{
  "model": "model that answers yes/no questions on an image's attributes",
  "dataset": "patchworks of several textures",
  "train_examples": 145000,
  "image_size": 32,
  "crop_scale_min": 0.8,
  "horizontal_flip": true,
  "questions_per_image": 8,
  "encoder_arch": "efficientnet_v2",
  "encoder_norm": "batchnorm",
  "encoder_activation": "hardswish",
  "encoder_channel_attention": "se",
  "encoder_padding_mode": "reflect",
  "encoder_depths": [2, 4, 4],
  "encoder_kernel_size": 3,
  "encoder_stem": "single",
  "encoder_expansion": 3,
  "encoder_widths": [32, 48, 72],
  "fusion": "prefix",
  "fusion_encoder_width": 384,
  "fusion_encoder_layers": 8,
  "fusion_encoder_norm": "rmsnorm",
  "fusion_encoder_norm_position": "pre",
  "fusion_encoder_activation": "gelu",
  "fusion_encoder_mlp_ratio": 6,
  "fusion_encoder_head_dim": 48,
  "fusion_encoder_fused_qkv": false,
  "fusion_encoder_bias": "all",
  "fusion_encoder_qk_norm": false,
  "fusion_encoder_parallel_block": false,
  "fusion_encoder_inner_norm": false,
  "fusion_encoder_drop_path": 0.05,
  "fusion_encoder_positions": "learned",
  "fusion_encoder_connector": "linear",
  "init": "trunc_normal_002",
  "residual_init": "none",
  "optimizer": "muon",
  "muon_scale": "spectral",
  "lr": 0.017,
  "momentum": 0.95,
  "nesterov": true,
  "orthogonalizer": "newton_schulz_5",
  "adamw_lr_other_params": 0.0011,
  "steps": 18000,
  "batch_size": 384,
  "epochs": 47.7,
  "lr_schedule": "cosine",
  "final_lr_fraction": 0.1,
  "warmup_steps": 1800,
  "weight_decay": 0.006,
  "adamw_weight_decay_other_params": 0.05
}
Rows from block 4 of the image encoder of a small model that answers yes/no questions on an image's attributes, named by matrix and row number. Rows with one number belong to one channel. Each number is 200 + 30 x the weight over its row's rms, rounded and kept within 0 to 999. All counts start at 0.
After each channel's rows are labels from the 100 images, of 14848, where the channel reaches its highest value: "responds to" is what is common among them. Only what is clearly more common there than usual is listed. The data: patchworks of several textures.
# convs0: expand 3x3 conv (encoder.blocks.4.convs.0.weight, 144x48x3x3, each kernel summed), inputs 0-47
# convs1: project pointwise conv (encoder.blocks.4.convs.1.weight, 48x144x1x1, transposed), outputs 0-47

convs0.129,178,175,193,253,244,245,182,232,233,218,200,211,226,241,198,156,222,168,217,211,229,191,267,184,213,239,194,168,174,152,249,218,185,159,195,257,207,208,210,215,209,199,248,193,191,149,173,228
convs1.129,202,245,201,229,202,197,213,203,197,146,141,203,274,196,158,232,209,232,173,152,207,195,147,200,235,177,171,202,197,216,163,154,200,182,213,188,202,134,229,133,203,167,212,195,212,214,210,183
responds to: rays; plain

convs0.52,222,161,185,207,148,211,144,146,229,205,162,164,228,168,221,232,190,211,189,157,172,165,214,148,208,192,220,189,170,213,222,153,160,182,141,216,256,203,213,211,211,239,214,218,160,177,186,201
convs1.52,176,186,250,248,200,183,241,210,194,170,159,225,207,178,163,237,186,197,226,182,162,161,165,232,218,195,136,198,227,175,200,165,167,170,252,252,177,208,218,153,197,149,195,199,185,234,166,202
responds to: yellow; plain

convs0.120,189,234,192,182,182,170,170,140,183,194,228,194,197,199,197,152,229,148,199,245,192,170,214,206,198,193,154,229,174,257,191,199,207,168,163,226,176,218,228,277,228,210,202,176,194,199,181,277
convs1.120,210,160,182,175,171,185,239,226,220,184,255,207,143,220,229,211,205,165,239,189,191,186,225,155,177,194,224,228,207,183,250,221,227,185,133,176,210,172,151,195,221,227,136,192,232,158,210,182
responds to: blue; yellow

convs0.114,184,220,183,237,196,167,286,254,149,234,226,188,179,168,145,216,208,212,217,196,225,187,244,151,222,187,162,222,227,215,181,220,223,215,186,198,221,214,166,221,173,179,182,196,227,131,190,213
convs1.114,213,130,150,176,144,182,201,216,223,191,252,205,170,214,243,197,243,153,225,181,215,179,198,163,162,236,216,190,180,173,254,195,220,152,181,165,199,183,168,221,213,228,196,187,214,172,175,246
responds to: green

convs0.108,182,232,266,213,205,212,203,190,196,146,208,224,193,224,147,217,216,203,175,220,178,231,176,204,188,211,263,180,176,170,176,209,207,251,219,166,184,192,165,173,290,141,196,218,202,212,234,189
convs1.108,148,185,261,166,166,218,198,185,196,208,200,133,191,196,128,218,171,213,153,189,183,208,232,202,229,187,231,179,210,216,205,229,145,178,197,187,212,211,204,200,261,155,198,181,258,238,201,198
responds to: rays

convs0.116,216,207,204,170,181,174,200,156,216,223,186,207,209,201,220,235,195,178,218,185,177,221,162,175,189,183,176,122,180,205,228,202,158,195,129,207,236,254,228,190,227,176,176,171,167,112,183,215
convs1.116,151,221,210,231,243,207,156,181,196,172,185,272,221,187,165,192,201,210,179,195,210,165,185,225,177,163,203,183,264,171,174,156,240,203,188,205,162,220,247,166,137,180,233,193,201,230,170,182
responds to: yellow; veined

convs0.1,169,197,227,180,191,161,195,210,237,230,226,244,225,192,218,265,285,211,237,228,171,192,192,146,183,170,195,210,178,185,213,190,246,191,243,173,223,268,207,201,189,183,179,167,226,172,193,206
convs1.1,186,213,243,252,250,188,216,196,212,192,219,242,222,202,194,188,240,222,176,254,207,166,208,164,182,190,242,204,190,225,236,208,206,220,251,242,212,273,223,143,198,214,184,198,261,234,210,179
responds to: rays; furry; centre pattern: rays

convs0.17,234,170,156,247,190,288,163,206,222,174,188,200,204,220,198,243,203,227,202,177,171,164,184,142,221,188,189,231,186,163,191,186,233,208,137,229,212,218,196,216,210,167,221,165,208,202,237,149
convs1.17,184,194,201,199,223,152,244,222,196,180,162,215,216,189,204,184,194,196,170,183,187,252,211,235,213,256,197,167,205,233,204,146,167,185,268,184,211,197,248,168,218,259,252,245,178,241,183,216
responds to: yellow; veined